{"loss": "l1", "pixel_unshuffle": 2, "blocks_per_level": 3, "block": "sep", "attention": false, "residual_init": "zero_last", "precondition_frequency": 10}
Rows from block 10, named by matrix and row number. Rows with one number belong to one channel. Each number is 500 + 25 x the weight over its row's rms, rounded and kept within 0 to 999. All counts start at 0. Numbers have three digits each. After the name is the row's rms in percent of the matrix's.
# convs1: first pointwise conv (model.mid.1.convs.1.weight, 256x256x1x1), inputs 0-127
# convs3: second pointwise conv (model.mid.1.convs.3.weight, 256x256x1x1, transposed), outputs 0-127
convs1.121 072:534484486542497540447508493529432507525475543527513499498551527500500509493501500475441463486491473478518505517516498514463525491443504537471514531488488513458532526483499557519518484474513450502482511503479505519499510484493517486524481464485497493512480496502515502497514502499525492448477485521494478513528545484511443475524522550513496515479531515514495487495500494466496561521466
convs1.122 089:507496450510440502476494470493499483565491514514478479515490464500501487516469498539492492509503468513521501517494548494503479554480536490512446480467498480511514491484504528493470525494527512535577500480508488499488505450488514448432562526476470533498463504499537518529486524513496552510491507536451496471479498521487445508532546473488495493519471473499522494476468494469501468519541
convs1.123 111:477516527507510479497515486521504519454508485453459503487496502510463488492527491523532505493490484466507480399501508497529490527483493489457479512501541462493537522541522530496464566472490481528534502496493517559508488483527498504488528530509469501516489454492489451456499490502513475470469509491482507508495538440516464493506482522487512537461534513474499496533520472475494515484464
convs1.124 063:525493527564504513448536496510495528507509540523488507438517516498480508509475507514532517494516490466525452501487506525540524513485474478469459487487488444509467518499499501525527520496488472519458473481499460547492518547511502486529519514488479485484501475540534500497481447468503476512506514511508515508507457502463535512473464505456491438477516517476523485538476462500516492545537
convs1.125 065:500493499512549503511500490550481514452532481485513521524518495498464465476471533478480539500492485513473501530553510454502531519465515455513488485490476514515481537466507513473495501496495455521431488490503458489478473509423518452517545545526468509506498505501535477501490483466500489487462483519475496495492522512534514517547525451518490488492516487505493497507515498476541506513519
convs1.126 053:485441470477511499515510479497521497477454516525480490504533474490480535507462503474494501504489463470469504506550524571507526511547572491502509466491506492496465479510540473516497479511507500531490508531498514510489486509469461482498560526533503529546536453501558530480498491474472505427475495509489511479503457469493497449545465535550513509482518496496518474500514494507518463475514
convs1.127 126:525456502474515490503507490493501495531517519526472491520494473509469496496513472467511466474508540491525508488579524490503504479529497493502505459463510524510470487512505549481473457486500461490520503455517524477445503522527513514526517541499474466524460528523502518507507520506522523486487481488486503471497488481530452511488497472485579471497461500494532547484513474509464466508537
convs1.128 100:530510515506466525520478508497525531477508495470520465467545504504484482498497520560501514512512484485500500525517496515486494465497534492474496489524493536498498485498495487479502537501459456502478512511534494495459489489460526521480534525526528523516511519514513522476523501489494577483518471484485477484536494530466505496479459488541495490481537488529510475509540480513514462491485
convs1.129 134:483452479502533471476526540512513494491476477522517488492509495493504469490528520528469472486517539528526552531497480454460489475494486518535524509480456478516506491484487537452516533515470454495454429523470550483494469495489505502511440463511531451489516513520465506513524501484502558537481519490502496501480531487547475510488488545510522500511490502473489501486508504470474512532452
convs1.130 097:495518509485494523506516526470459467521517506503513478467513545546484520539519515497486478505461492491540510492486504512504487440450514535504501466507479503517504543488453529553522440488506461517548521486495538513500537528518481513462499502506488476448512517500526514463521483540461557500533502520508547476483532494478507501530437539437490516490486501501503486500439471505511519491506
convs1.131 107:497519501522557522492473492547530480506482491470536512516513505484538534486492536525508505501526497500514484457511484502472473516497476451526526487509486519499501516458473490505512450541487469459443530520480499486476476495478465518543523518512536568471532488462488475494503504479536545508521510507525494488499491465501489527475443547514501453476531515451522473498501477516522513471502
convs1.132 078:462492467474541481515491501520554475462467528506571476484499476507475498491516488522537462470517497495463471441534502523482475449477446521465459524508490495486536505513494507490508460528503523513487490485520499529499503528481485479463497485457482521499499550489519498497535510526495495498521487513539514480492461492498514533500485459465511548492464452504522501504511517522475497490553
convs1.133 081:488434462455532492487517512556481528474474521491482520478475471486454503476528510525487507513503506529532494491557558456435521526474494470484484484485466549492506491489527455502511459523494496482521525517473549475487489537431504485492491491530477532493495526464505529481496468520455546485514532523497494497490501500494456507519448495522518505498461509510505458510517490496480467514506
convs1.134 116:492497467468457524543504499552512515497517529454506456509498531498509505513486509501523479517492434491521494529500495518507482480520456520476477501479520541431507516487508498527479486513525454513485521504466499508476523514500449474548503477535488445505467490552510517493500444512526510540495470496503487479490463505483487512497493495490524486496478494479478498493460476524524490576518
convs1.135 084:514522489459481487509508502526488471525464504501478523502489483530503513513520499513488486483526504515487522495496524514534461508496506511495477498511488563462467483495494504482547508489447536532513512497537503480496548478456479464463476502496519498507472489522575456482503570495460499512519520529516516508474504503498494539524531523488508515487487510492508507492467510532531505527534
convs1.136 121:493485507493504512498530470473492472498479541509512552498522498519559528480496527540481515467532458511483513531510452492509510456525508458492481512470482517478524488437538512482525505522530502496513487485540499507462528486479500513507494503535510470529483496474491505535521513516522503524484519463510485447468534484540468491486530563497477504519499515505514488516506538503475505534497
convs1.137 123:520537474513481503521510493493518490502501470463485442512519529453502493548463514537484520540516464477508513479477481494519500487514507530456508514521585483510501556471535505527454498460566457452457487482551502512525480498509540500516466507512516544468529497489507529528482455492471499487526512486423521522488463515516471523473478520491532519518481441480463557510486492514492511505515
convs1.138 066:498522443488521500476481507442481522520496530496470476511523448527554510469503494487520496500519513495463535536461493478505480539507487506479444481505491507462529549501513481506505491476493489485545495500500508480492509501479504473514510533534464482498481503514505532503499541518478476468533518527484500511518495512460536512515477496474494467490472516500509477506416490491536448537510
convs1.139 067:476514455448552492517489537531473510452501483466476527464487476484459494484490485476521514474476511511519491448507502457516525550502565482500458468512498514495550554472522505504520493467470511519506500524491464533474541500565521533529493534518522508485529498497541495528457509503513506513463542503492516519499493532474507443523510495539500557527464483496495520493478520524490466521478
convs1.140 100:503501486545522489474483513497517473474523515513528465500454465512497541501507418483452485502469531516503482496502453518461458545487507500526504482512496454476466487471515548513525468500500461517499521482476499506486529529462479515509486512533450490499526490522473513524502512457510507448517499522516542490499523556485466478515476512494503516512512522504464477503480488521500536493501
convs1.141 104:542477495505475509489500517485497457515515538515546461467529489578470502510483537499526508501472529538490513509515474464550494534505478514489552510523525520519513503474542496493513508486461469496498503494464511464529467532524512498475532497485534542521492485536501483522492527516504487524490462500463486528493482485519551490453543456475468505490523501506538515508447483533469483533512
convs1.142 122:525508534507478441492534497511484508545481485491513502484536521504507526488515485543480526478481499459461514512491498544510491454467518502494519503493496509535473458519540526452553513504508503488497494515493489502468496519447499506516520530491559518481462508471463522470495501481509533511482509476500527444443524495483490480521531533497538510509468504466487492523498497544487493509499
convs1.143 098:486485448514528481545482466520503513513533507499511479510485502499491522545507499493534507504459529485511501507468522440488528493479546504481487485524476533543497480490524450481505515510526518501477512496497479496520522481500523464472538499526459508483507497513522460507540510496554482544452558528482540479498476508550462523508480478466494537500505493478509496493482484489491532485484
convs1.144 101:516504487557480519522505475535528481515534540479485458499537526517529537510490519531503511525499510539533455483478489513499495477524530469472485564514492501510514483515493499519511526569477542521474466544515487492509521532525518496556510479479511517528453491560483514502485521476493518535503487474470520521531515521516501449466511513498491482485514464460520511560482511488522501536485
convs1.145 102:497485465493493497473506495516519516473538495495528465543505519483454512508482518533511517502505497459524492544535479509510533477516535512534443503457477496503516488550490505496478497463531554504451510490486529527506510444462522485468483494478519530465489475474513449499501504496513501460542490495520490489469501493496499516519488489499492492492472474562532515553482499546498475490477
convs1.146 141:507426502465480484510511478525557501509533495515539492513510498543498534475525508527486494511514538496493526505502485468543515510506512493501520475514480517504491481513462456487490463556522528558476494493508509518525501561491501495472529430540519522502482487485521495538531511488458470533514494447479469533547514461485538524526485494503486527519500512503519503492538481519473506553507
convs1.147 133:493512545491516473486554470535505469478519513506462497504528514484559541492469520512476493504466509509481506518485516491521493503527491496450502505492516543521498525496521500479483535459484536541506455453506477474463489474515503503477489461504507536490511510481494498498481451514512530514528505541524486513504502477541503491448541497455482447507497445511530514522486497471468479490473
convs1.148 107:491479482497496529506513539514523526526530492471538517477507485513452484488542480496484487534494505502505562478483496487501486530541476507495505505492481506467480484490495508534472491491513516425476500527476538536489446470463518486514527497494481493524508472462565528505501455460504512543479520536467483516484480502530505495498524494500490512553503487489490493526504485496510501537495
convs1.149 079:482498522548496494481498553516518515550483496474481485553523503540474505449495500500513479516443483516486463505487496486535500512514513502502474513497466503529484500465518480537503527526489543562482467503549515514505541522517482502474487480507439522464530483514558512507446458521471474505483507547489497475502513497484481562552532514491512500488471504535528508538497541465526476550489
convs1.150 086:549488547513479517438516522502522475491509517491466457503536488508462425490469486534492508490479493495541482461510515505468533462504467461475544512456483535496507499443503504491484512489487437520477562466498502537486528492502479505520523475493467550496469508501505483526460478486514493481548476474528482497499551479517492479524490506491499524487443505508513456498497533491513493534530
convs1.151 102:489446489527513493516533478515496492555492464498481519500478485376523490520519527484525493536501489492483508459470502462483543469457531498503501500445488526476515469502496501461530451470445491476524512493512543452542496497500445478488487491528507460517484495509508486500538538517504527489516491540525474523526500530490518477461548511528525475459454498486537483508505480514516535479518
convs1.152 149:557508548505494523508500534522464511505526492482523498513463493490528562489467500558534527500514572533495456500475494468517487465522473477495513558516531506450544460484526508462513492524488513554541437514458488508512541514551481479548494490502514493518536528514486504523494489502520552489501498481434489528501485490520535505520485465454506519445536508490532448509479501535475547489466
convs1.153 090:502519487504511540502449491449540535477570507507500509476528454515517509491435469458473530496493495513516514491507524467498543460516523476492489460514490511474529523487528503521527467508481512458443485477527454483490501487477518538529497501498489557431497505500522498493474514510520454533495524513498492485507492501474463548507478433460510515500513533477498539508500539490484490503502
convs1.154 074:524471500476511527525488504535518528527497544494464486465492516537509528485482486501489490479508486528484461467461536492527493498449531537475490504507505609460505504509534506531459505461471534527510527503530465526484549491504488533537462497497483503462497536526523523519470434511545500497507490515480517515501484512482505538483531508495498511521537512513530486519536487491533525492502
convs1.155 129:515507503474482538471534530507475525507464515489449480457521486513552489500507489524493467556499520537485469536493555483496487480511523502507493520514488513519517522492490503499513497470486511515533491483491490481473474506493507501495475520484544514495472498512482541532520478544522496502497475492517482530512513473506486496469511549511496543421503508541534516466475512530476541479499
convs1.156 100:527427490465497500465466522507518495472471546512534494503507473500495469511540526478475517475497488509523496442493497489519481483493505531521522502483486455491471473518522525465523472498523474485494466524494482515478449556522488528502461496459510537466459490460444513528481514491503445508506533498448536494489519518526518502473526485488489482523517554493510528480541494537464465533478
convs1.157 090:515508540551499469504499465496509501472526515478466491512553510528522497506521484476479505517519495529501498492470459482459514483481468486514526490525493542502499509473448478498495540536511507481496536504497466536504501507450473499469543489463474518508491488508498461524523476482505497479457522521498526502503491541531508509505469529473502480487503514488519485525547478488513508487522
convs1.158 139:512521505520490527523516532503520523423502520421481522509510513520462489493488475494530510491483481485514483489476503518514512531475464471494516466434437508546493481496475533474481493484459550491518486489449527477516544481518482518531491503505503441512514503531483497447499495508500517468525497464533515540484506525508519540465500513475531505492524510466499445472484493480491518530523
convs1.159 138:512505494512481545516483473494501512508526495524479516488542494520512535522498519543511501525489509540514507479503480538517518543476470416507488542491482467472523533488538512478518435483483457497467496500497524499484526483566518466485579517507514511498471495517521525519466443517495506498496502505482481522521535495531515489465491489494504516462495510470472532494494520478467451505539
convs1.160 081:490549488491462536542525504474503464464550464487504483497478445485480483493537517452481513477483461488463538468491504507501503492519537484509477513514501520501506487505504448525466474542488500529480515514510549506539492511514506477522464489524485488521534525522496485499515522515505465511541540511523496522534489489527455477533519514508497492577461517523498492524517523513520510480500
convs1.161 054:478481498505460486492466495497485525547491526493485491513453476484522499476479483507455516510485499489513520494511510518486540499496485510474486511485495561521502478534495495465503542485494531499529495519462506490512499504527528502534487469495477500515493496514479531489472501539473520456503514537533488496468504451534533492536471543507503493536503465521497514516491498475500499483488
convs1.162 069:504497506475445484484507496494529557468484523489469470500506521531518501507479530513501476536528507524494470508470486507538492469512494512502473530494511533504496526554399477517534449537522532514485502469511438509532482484526542487519509515490475499501522481504524502490503481515471523497500473522514533496519502448469462503514487490488506492483458541506501498470509464484477485520498
convs1.163 097:516449485498555512509510465468487465518520535494468531495499482527465453490492483477503505527503491477557518541525497480517499495534468493494518491475516504491494495485513494534503467523512462501483504491461456501460481534503485504480472506489507453515481512506538533494506468507479488470493506516496486487498549528500452501506501529486492524494512494524505488480561467501469482571521
convs1.164 083:496481520473465545460503477483469510582544510489544458553488504518568533464481441494529517508503482500488505504470464503522479509487500485520476498488471532490467461472529493539484532456513518519519496503485480501515471458507498466524485497519481507508535498517502511497534505546507503504496533435496545507496566471524526486466529534505483506516539498490499501496497529453548466499508
convs1.165 139:484524486481465540484479503545491514519461525522528520487488454511515469508542469481524499513469495509526520487512513472517483524524505485495466504536528489556517514489507492472466488514511498507527469520459488526516477489475486491524514458494522494487507496555446512501502484505450456503495464539501471466501518508507503455483485501488501551492498492548552453498494525516493535460489
convs1.166 052:531466509501494491453530470541542532545492491508455488538485488525481514510543457513513465517503543465510477523450491527495504486464513482483495541473498472461513487464497503491491542533486525481523506501502511510527450486521490504510498499465520495506550509519477486497467516491526492535533528507530475530485523513516459487521525509479483497492503463481466524491518461491515517489467
convs1.167 112:497522500491529514494465523513448493467513469449546504500503474508506508497511492489493505519527498515482526530484500511503495541506518514484523446494581504531508480516540497479489500460517535450469498489487491487492532428514523500501505483515533509456490521476442449523514511464531479473448434496489480497501529502519488484497538564485492458498506497488496528482492482507498531507519
convs1.168 045:489491533476493497544495477539487514512499496489481452573485472523520521505538427482509523495506484476466516538501479493506496508475536466490513519500528493508487504453512497516498517492461546501514504503485504498537509500498471551520503512491501522507529519529509436522471474487509519508510499488532492525498509486525523485534488458496479457556543458497521499486485502503501527500523
convs1.169 056:470489485498519498502526477427457492558522506511476484558491503507568483487531521520499533486516476507521522500515505492533486509473537475520505488487482508525491495523535491538520521495503511452443517512505522476464471492524513438528513508509477535532509536511519454503510485489489473502457497538462478492494491525530493491535486511496497460543520483511509498536512487484519546481515
convs1.170 072:465491490470506555522506519519452456534508516500509480527465487543494429495516496480468507465472477482519512539478517483481529478500518450482496487500491479514485491456505520512474545533486489519490492460434531535514463506494467486530486467490503477482500481533457426504497520505484525502538525524477504493523541474485559517501503484489520476551489506510522478510526482481480510508513
convs1.171 073:489502537505494493523542500513494513494488504516466493534476496513459475487506506485477488512491506490554524462481535530503489477523473516519499480487517601525499496484517473543420479481515507503523499536493501499489465490495498517482474561509481546500478492496488510533509514516490489532490540567536509499495481447484472503510493494486494503507534452478494505497523504496493526517488
convs1.172 079:476516530489498460470508459490508511529493522483472477519473534510463462515474459530494505461501476495440495464479504516549485456484521506487474517495521498471505491498545485511484516506502540497528482520481499544504472500508521484442512509496520513484497487490549530461500488499509557512459482495493485512485571515494491532546533506505482494473524516452523496494517491503507498523497
convs3.121 079:482481548530514510506463492506474491461491478519490547495534501443505510505484493504529528492479527462516489504510499489488483492522531505504494458522447539512489498507492498503528473485482542466500511488517511462504532440512530462505534548508482533500483546510528502500488509493524557472529492523522514544448502472506558468534509462462493464448489464455532530446483484526529548507443
convs3.122 081:503506531489511546510497479546444523566514540504487472433543537470496514546504513496484476506508541484485506500485515486527500501532468505522482499518493467478509543481474514503523505492518465483470518512475489493500475516463507517458495519502478524510489502461496543529510511508485486473443507494488498483540518478498513494490502504477480530464537532542515540475497502510468515478472
convs3.123 118:537505484526505557470500531521531510521502491490494507504536524565514512476462469485508465487495434479492499526464475519505510537524506490474559501506529488484511469517473493510497500521477494497477479528483511525471490523491502475490508518466519499497495517496469499484508493484496486490513503490447444502515528464507508507502531488505483485425498483495527513508494507524512477502532
convs3.124 076:509486512465488526487495548497502490485513515500512474482500512459460506513496484498446461526496489488497526484526581508475496505501491486495507523491493521496520464500536527538493509461505505500546520488519526493512525507482469476494500476517517453531497483512501477510467546490453534540452457517533436498532489492485502518463467485502485500485479485531521506481515502487501515504522
convs3.125 071:550505530500469502514505481459526505540518472471511500504477496459492501437481522504470512524526504506501512477494509504508499500513479479427514534481471493503513520442475518529518494510550510522474472495492489514485486546544528481507490519498531475488491490497555482517532486460525491490506533471518477511484498466535524498527478473500510483517462510448506458541504484489503466486526
convs3.126 068:560515516476458472469497495509522513523456530492467464481463451562504556539470528506492495528482520498485467510490515561488493501496504506465535506491453521529533472493551497510510480522502518507499505491471524497509492532498531482499477559462539490523473523506464511500510488478468485519558486479523501517513512543482474500534517518518523507535469473510506487459468484515540470541526
convs3.127 136:537496507508488498494521488508475526511504526506499507455500554476459499520506472487498519504494560467481480502517453506516504453516486477509530454489513504498501500510490485491510517489488480505503494540484486525458453515515518481534483490540533492499517525484465522550471531522517508507513482446476487455532532526546522489529505535514445522479486462470491498500516497482427523440515
convs3.128 097:526507483538515462491521494485498506506468527516501518502502488487512499503483538519502527506500450489514527486522491473449480485492546521507541464463476490495478500512506511492504560486490528492499502542509505459479474448482524421499524482459553469498499515547463482525491481476536551501480480494493505477455485507488461479496512496522476489481499493465509535494473494486517438496501
convs3.129 103:483492498481481466459509565509498565508487493514524500532486491531539494505495508512521484483472508511521447523501541549498542503504485571524475473444522529500493506499550483477478521512527485522487464477505504493503506425474482521507523442495512490504524520514514466482540512473517475483486535523507498502523558507482535489475533519494486453499493501486479559503510517490481489478502
convs3.130 093:500496488510528530472516513525516526513451502474525476475521536566525510537483512505489521512536511535506489519499446512486495483542494509546522472514483529508493485537482474490474514537518511516527528480471468473501446554510490487496520521459459487508545467503499469457471499482457526484529487528514533531472500463530481522525517435495504495486507459508485484536495497510548515510488
convs3.131 100:492503525497525477517479474499476477452469494462508527504499493524486481501482474502515561480482534500462493557479473549493513443486451508472512508540465542498524510471492534484507501504489505529489503470514480478530478466472471480512513508491466539494497545540457496479533471505469521507497496513513503567496490518523552474513475507498496474535540506491516472506499507476468502518516
convs3.132 072:507498462484480526492515512486519445477505482543475534492513507497495482460467474435507485514492477488484551510495530429444479499482506487506501495540538488481511535508522507514499484467532477496532504514539484447471488492541545503491454501532513486479492534496491526551516493501449467496520499519521489503492512531467510523491515504497493473515541476527444488485447476494484450521516
convs3.133 065:521469507493466521513515522502493498506489513515518500511463499499517525478454486523488447485484500530547529504540472486516514525496512483477522453556505519442569495482492503528492506500508542479526501457487507471461501498468512541513494495511502492518444537477477488515505475496472484497489500535553508478451506496480426550502463478533463532506516464535470535465510463512514500526500
convs3.134 103:482502510478501534528472516536530501496463490450494509498516500501517494546491503507491494473516525524482489528450518493510481492526491493523506457483473497526527518532519484470526476548530496486533491461465488481544514531489503485489528520477493515538486478544548478485495479525479489519499529504499517480486553558509481496510512487526514493498498536522504396524533518478504518508461
convs3.135 073:506491517515527528493475473504461505528511505549549508506549494519542519523431512448555490468551473527471468492525536467519459525488504462460554506521511481494481493485508512525459500520490479492513490514523496482528503522499493482515533523534480497496523524480522497496489478518522457479527557545479491540487541464537520511535534475464462505482498536527477478498501486473494465481478
convs3.136 100:528487486501521470470506485493456510467485537492514520562509451537503536503544488503438499540484533517477495494496531485523501511500506494538492526586498504523495512479523505513518522501511505522490548497497476500507473464485507470509468513546522458489491465544509529482463497456481477496533476494494497446480494519473492462511497496516526526548515516492456512486489479475518471510541
convs3.137 116:519482485488488561484494471518529493470508496477508493518465518508545488530497492477518537530520459480515522501472485493498488511497506516470531520497493497507548540494470496486473495533509519526466533524413541523523468502490501511517499471444536521492530503459479488462463469503523503518506513565490450490506461522536520515507507497517481562511546524454485479486489478515490472488543
convs3.138 065:497509506509496496459510478487537467495513479504515571477510437535475488479478492499545516531517472510459537519474512482458498472488540500499496454473480447493547507483512486468510506506526490474465494488535544479472502515477468517554512459501484462513520489496523480487500522524452477511511494538508484534542525476486473500501519492513525507511544516540485565481517560500535559476466
convs3.139 068:516471469521483529480535541507488488491531471446548511480512494512522498471490501481480475445483493506530484525517443501541494526524475510519531526518510479466489504477497506510526531509538464514505511463540504471513527489512494510542502501508492517519501464524504498481503577541508531497475528479466499461519530457488478534508532505488519519533460525483522525514507497516556532507525
convs3.140 085:461488488528501498530496550509472509501502500486490484519507464467470523487482512495529553498498509512489531492486474515519464489474507484507463542532512498529560488503504534493531503493504508505538523508519489511475500427533481504490449524543460519550497495515497502477487497520494485488499525488536543462533504526499504568458521490489544495546496536487504576490515490499503523465510
convs3.141 103:531474487543499550468546483522505498504507501540498489465507485481503506481475504514499485504521541518525498499492521481488505527530484504496508477474513493484492468513487470515520518511514478536498507496484534582512518498522462498509502508472490520529521505482491511482495443519529539476472524505497472464508518481484512515522450494496492504537519514476474510480510549527505512508521
convs3.142 092:462470538464505480486502545522500509514504514488476468464516517531494467524452490515494531518469502507497489461530483495481467498510531493500532535479504485530520492484557474483485501475495529518497501529532473504485504490500553490463495493516470515519519489467518514525529460556488504490480472466491514484546487523516494517445534535480531490502463480513502496515554521495515548480510
convs3.143 089:522546481500491486525526496460557483528508458469466521524488518495520426467501550465479474496485456523547518476480490503506467480507489448486484502495498476550505501534491519535488524511491556490481516476526455483492465492469516504535504504489510511509513505467487494498564545510497537529495515477512520517472517501496517500462515517496472519533507490498512478495514506528514483527487
convs3.144 090:496522480502506474503498505470507513475525460525499539512517490551511500480522494476507488519536523542495513504500482542529543497508453514504470458487516465469452504474523524534502454543522534488510514480516516476499482465520465504482474504549525492577506459476530551488499476483537474485497489535501482556493478460523521473491498487516480486481523518513505496546510504490526533468497
convs3.145 090:486522513499523509489474511496481504491474496497504518498484506463491510494448507513526533505457541504499475528531472485525492529522513513505472508521453471485512483514495483539531487509487481493486540475508517517499505478532515513521483478504486493509472520525513490510519495519493486493551472471524530510490450526446480468517506489547500465509552502487455504540480478488541465512488
convs3.146 118:518530497464552486507511485470484504530522516490471473495540523541519495533507477503515504463489449525464499529487556516511551487478520493475540461538482550548477482485471465461499478469499510482456484471509563488531502545502492523505514487475510474530529467509526564504521463518479515540493506449453517520495429490530516472465483490493540463492503530498490527501511505487507467465480
convs3.147 129:495518568478501539487500508485500526452505482487509448482505520501474463492475501492527488524479489491474492506494494452539476498501503522508501473523511472497517504490494468502517531482485507484487503514510474464507519499436497508467502477548518493461491476500523480507476489503518517477526466473477528505475466492511488476514538491483438488544473585481490490548458543489488482478477
convs3.148 079:473506488539514471478516498497510505468536429473492522443487509488477499504498485500498492511505513446513485507489491548425510496518498490507483484539492472528532477493497558482528515483449534546516507504514494570470467485523501480511493490502508475507490489489437486492519505499530538525495487545461477511505459458490490523543528521525505498494506513425510493497516520506481489528481
convs3.149 078:485493513522440547458491511476528548513495541528494478455515508503484507507477551517530486475482500509473525501508492522519538534490518472488471474513511498528491504519495482476528522485501490531481507523496517544515497495476478544534493496520488517480484536480527484530523520512465505529530448455481489508539502538494490508521453494564523501537490479483468484510497435489484473485524
convs3.150 086:508463467527517489489511534516487506514497476504500508481474501484504559521468485549486553492485439507468509497500502536465477478519445526512488487521549493491424528515532445493473511494485484519515531478533474466470504487514506518474488463469496479563466492535480489520492516505432487471487527458487529535485440505489471531530506498517533499514500470495480456551518482507468498493491
convs3.151 106:469495494502500542513518502486518513472495463507466467542538476470452518494534526473501500494491553557493517528533493491500542492488487489479497477507469528520452480519517486503500483479529500495544486486507516514494533512477502511481514510487501539485557472496528471454511536479499451534539520505496518497489500508464522499487489532510520502512486504537487463474471509450494509442481
convs3.152 113:500462548501473456505486483499502493549466573546470487460498495500513513518533503515493501538439551505478492523539532465482480498550495515526517499543454475523542517494535467549486459518521461522468480474532480488523515504481495501484495512512516535501504505504479540449508524502480497485529510539481462584498483480505474512496460517521505529511500535515461525511496474489489503500513
convs3.153 074:469488532488484486502508481497469541482515508526537517474509460522484503504518517513491488512474528463501488523481509520510549470498520514519528488530515518513517481518489538484482474523498455496510469492457509521477472515543465526511534430539490497517536473497504514545514514523459538479462504541477493485520503527468541486509513483498473493499494506509499517493481513536527572514509
convs3.154 060:579510544534473517525481520501482518489448475496488480470489471482487541532527509535484478525485474498509531493479497511522484493515471462534533488482496473530480509493508515446491497460525535461494513542497469488526492531503503515477491491509487475500514518465519506449467502515466486523528503489518478506505536558522512480477484535504501536508502493500489480467505557496470530482443
convs3.155 104:519506512477477540541485487551490466443514529503481491504493535526530505514521465503470524539511473507500513479514511491507513488473513492569525526465540537487476534488481441497458520502498451516539488475497479510479545439526507512499526489500480512532528489497467517532499503507503484503462485517470487480512529503483495502500496501497488507450507483500481552480503546450512482489549
convs3.156 079:463539525486518510467527450525511480466494459472469498487531489527518486495517499468471506505460477515519507493526514480549511508517467490539519487471538495466519518482518473517534500534519531479458508530560498479493533476510483517503526499510467549482511515500510477476478537541511457485460543504472493538533534480484560495516520495524510491511506490482509460526463499504482523509498
convs3.157 075:534507534464504509516517508510530494519494481500501465526506503529445475440489480477527510507519504506535511519514455484459520508508461504494523515511458547466486521499514484470501492543511494503456493538503541580479493482483494488518484490452465507513504509475510519514518536460531495514464516521466497496487487491507504533464550529474522494494496512499542535500519550488553491500495
convs3.158 145:497530514529490513491490484460532531516478491445476484531505459531503502452549510459515498528518487554482476543486516481513466506486510494481509480510510475505465512470505538524486532547497501448488486509534513531504474458451507494534473497466487478466493495540547501497473478486501477501495499498540521539526535525527504493484494509482499512468493511502531463556528487535501518470492
convs3.159 109:509497439526502497515508487485525503502487550469500510495519467485484500523494492502528524487515499508539529481500527457507489481500504489514525486461510498568492500491567480506540500547498524525502510486517530556486493487468450504522515539504472510497520464505514525452505551500502521528476527469522517460508460525477472496533485506514513454520464444461513499482435495520519549494527
convs3.160 088:500503472520454525472482503542531501494492422507460539486507487527478491533528512530425486492444483513515500506475464503482486487486529471536505502572482527461510512496487527472491496486508488483543495484506464512480498495503517456480469529534475447489520504529497481499469504477457491527471477503497480522547528514478497495481476517509465545498527474522453463512536465529544507491514
convs3.161 064:531478513547495530503480521528485534485470510473471526463504507453501513509500471495508501477485479506499491494519475506472502448524491506539515501553483515534521526526465455515446497438479465460552502442515551454513522465515522524521451516493456472518518503514487511555497488506524498513486462436474495474465490511489525528547500511445500477499483481488478532501481496502466519475531
convs3.162 075:483488516447492507506491563521515520481426492485506500513510515455480518463478505489496505523512458510511491521510501518471491471527453577448458527499461489508431511498530494460529478527460481525515540481484473510495510517476488439490461506439489501500513442517550468476502464506500516524533517478478561447524499498510504518479473528494503494499480475508499488472510446537494468513469
convs3.163 111:467541515538489492432485550502544471517428514499476503484475486503541484505517491523479493535507538487540508505456523497490522536480507482466509473564445485498513488480549506502493502507539519459467498480525521500519489479521496491562476502530499523450471510518545503511436438480499501503513492513528567510506491528478504520504446528547478498482491504470463510539523506478521533519520
convs3.164 102:528501536473538530508473498485459502495499474500523509484536518498508456484468509478485524474528504459487510528556463528480521539476502528536551501504507494472479506499517514527522466498510475477458491510490497484470488525489519537498473456490514513509502426485527475448497512480472490466524473549521515486501517494510523520482519446497455474493522502515469495534488527494488494507523
convs3.165 139:487501479486525472497532473462481509475561498469476503463463492512455491513502520501526497502523524463524512544490503511457503559492495511511556464498504473561518476491493468509510472476475481506470500509515478541502500498502487492495558507512530445471506495552508524492499482446501504501546506510497501439447506485508494499557502473494443497465507477493519514467494517534493480482506
convs3.166 068:487480510466498505554546504476514534517497497470493486513498512483534515476500509505478481563485505553474525464507521503479516470505479506516508498518503435542484480511500488499463466475494513496533488504507493456533480507561524471522472529474518533505494468494533470491496497514466491536498506476525489511505489507546527502519496460472494498499519513525538472486557527455475466514494
convs3.167 142:535503510503467467514451484484488541484458532515510469550516463542500495516538546516498497518465485516503473483512482460488480509483510528496503505488458491519511533503498477484487470538505511471489503518481534466513520471488493531514490514500514509544487526496469496491559494471505470522536517501460478486502532453515496496480509466539460449469474537533508524495506469510488499562473
convs3.168 055:482492507430515536522490500480503452544516479457502489476486530501482459450510507498507514526507466503534491519490492524496537481490484509496506511508524471485469506502490489494498469490503518483509510526516522511521469462539526508457479466534472483494536465484483477488539461503518498539515504496515455443463513475502480496502510513524477527532550493527553489463511510558512492496501
convs3.169 069:461522484462493536493546501500502488516477500504522514514508502504497500492556493491482474486541523470511515504515501531469482505506465493519547493497509504502499517498495464509508432529527500490476544529485504534495487547460492504483491479499482547482470479504512524532510461484525446508530501548480496514517521503473542484526495549476517539524499484491467483494524498513507537525522
convs3.170 079:490467490536471468475519487501460495469525478538532504490463544497438478484464441504497511458484515510460536494520489483510479469481492533520511485473489541514465538520513517492510511495486494480540479465481513498526541521526518482503512503520487499517478461442496498528505509544532519556482486487469533502506473566448482481503487492473506516521510501510525478515478453485470488487527
convs3.171 079:548506494485495488489516443481476475444541490528460495525527532530510521472544531538501499503524489531472512507472498461498497512484516536505503483491513490498464528459519492497451533508485527492511511522473509498519494494476492524459509498513479487465481494527506499520509470460542478510519499509524496516554455526496463497491461524531510528503487516515553475550511487509539490475511
convs3.172 086:454463464512481488477522453501477480506464479472524490436517501499527498516488493462487518478485497473469523472545488465452498455503511486517479472508489494507493508526555497501455518481509491490509519481514489488493507516500521456488511511472483462545495487491536498492487478538511518507467492488510502504497450479539534491469527536542467466535526485485502452509492490509538511448486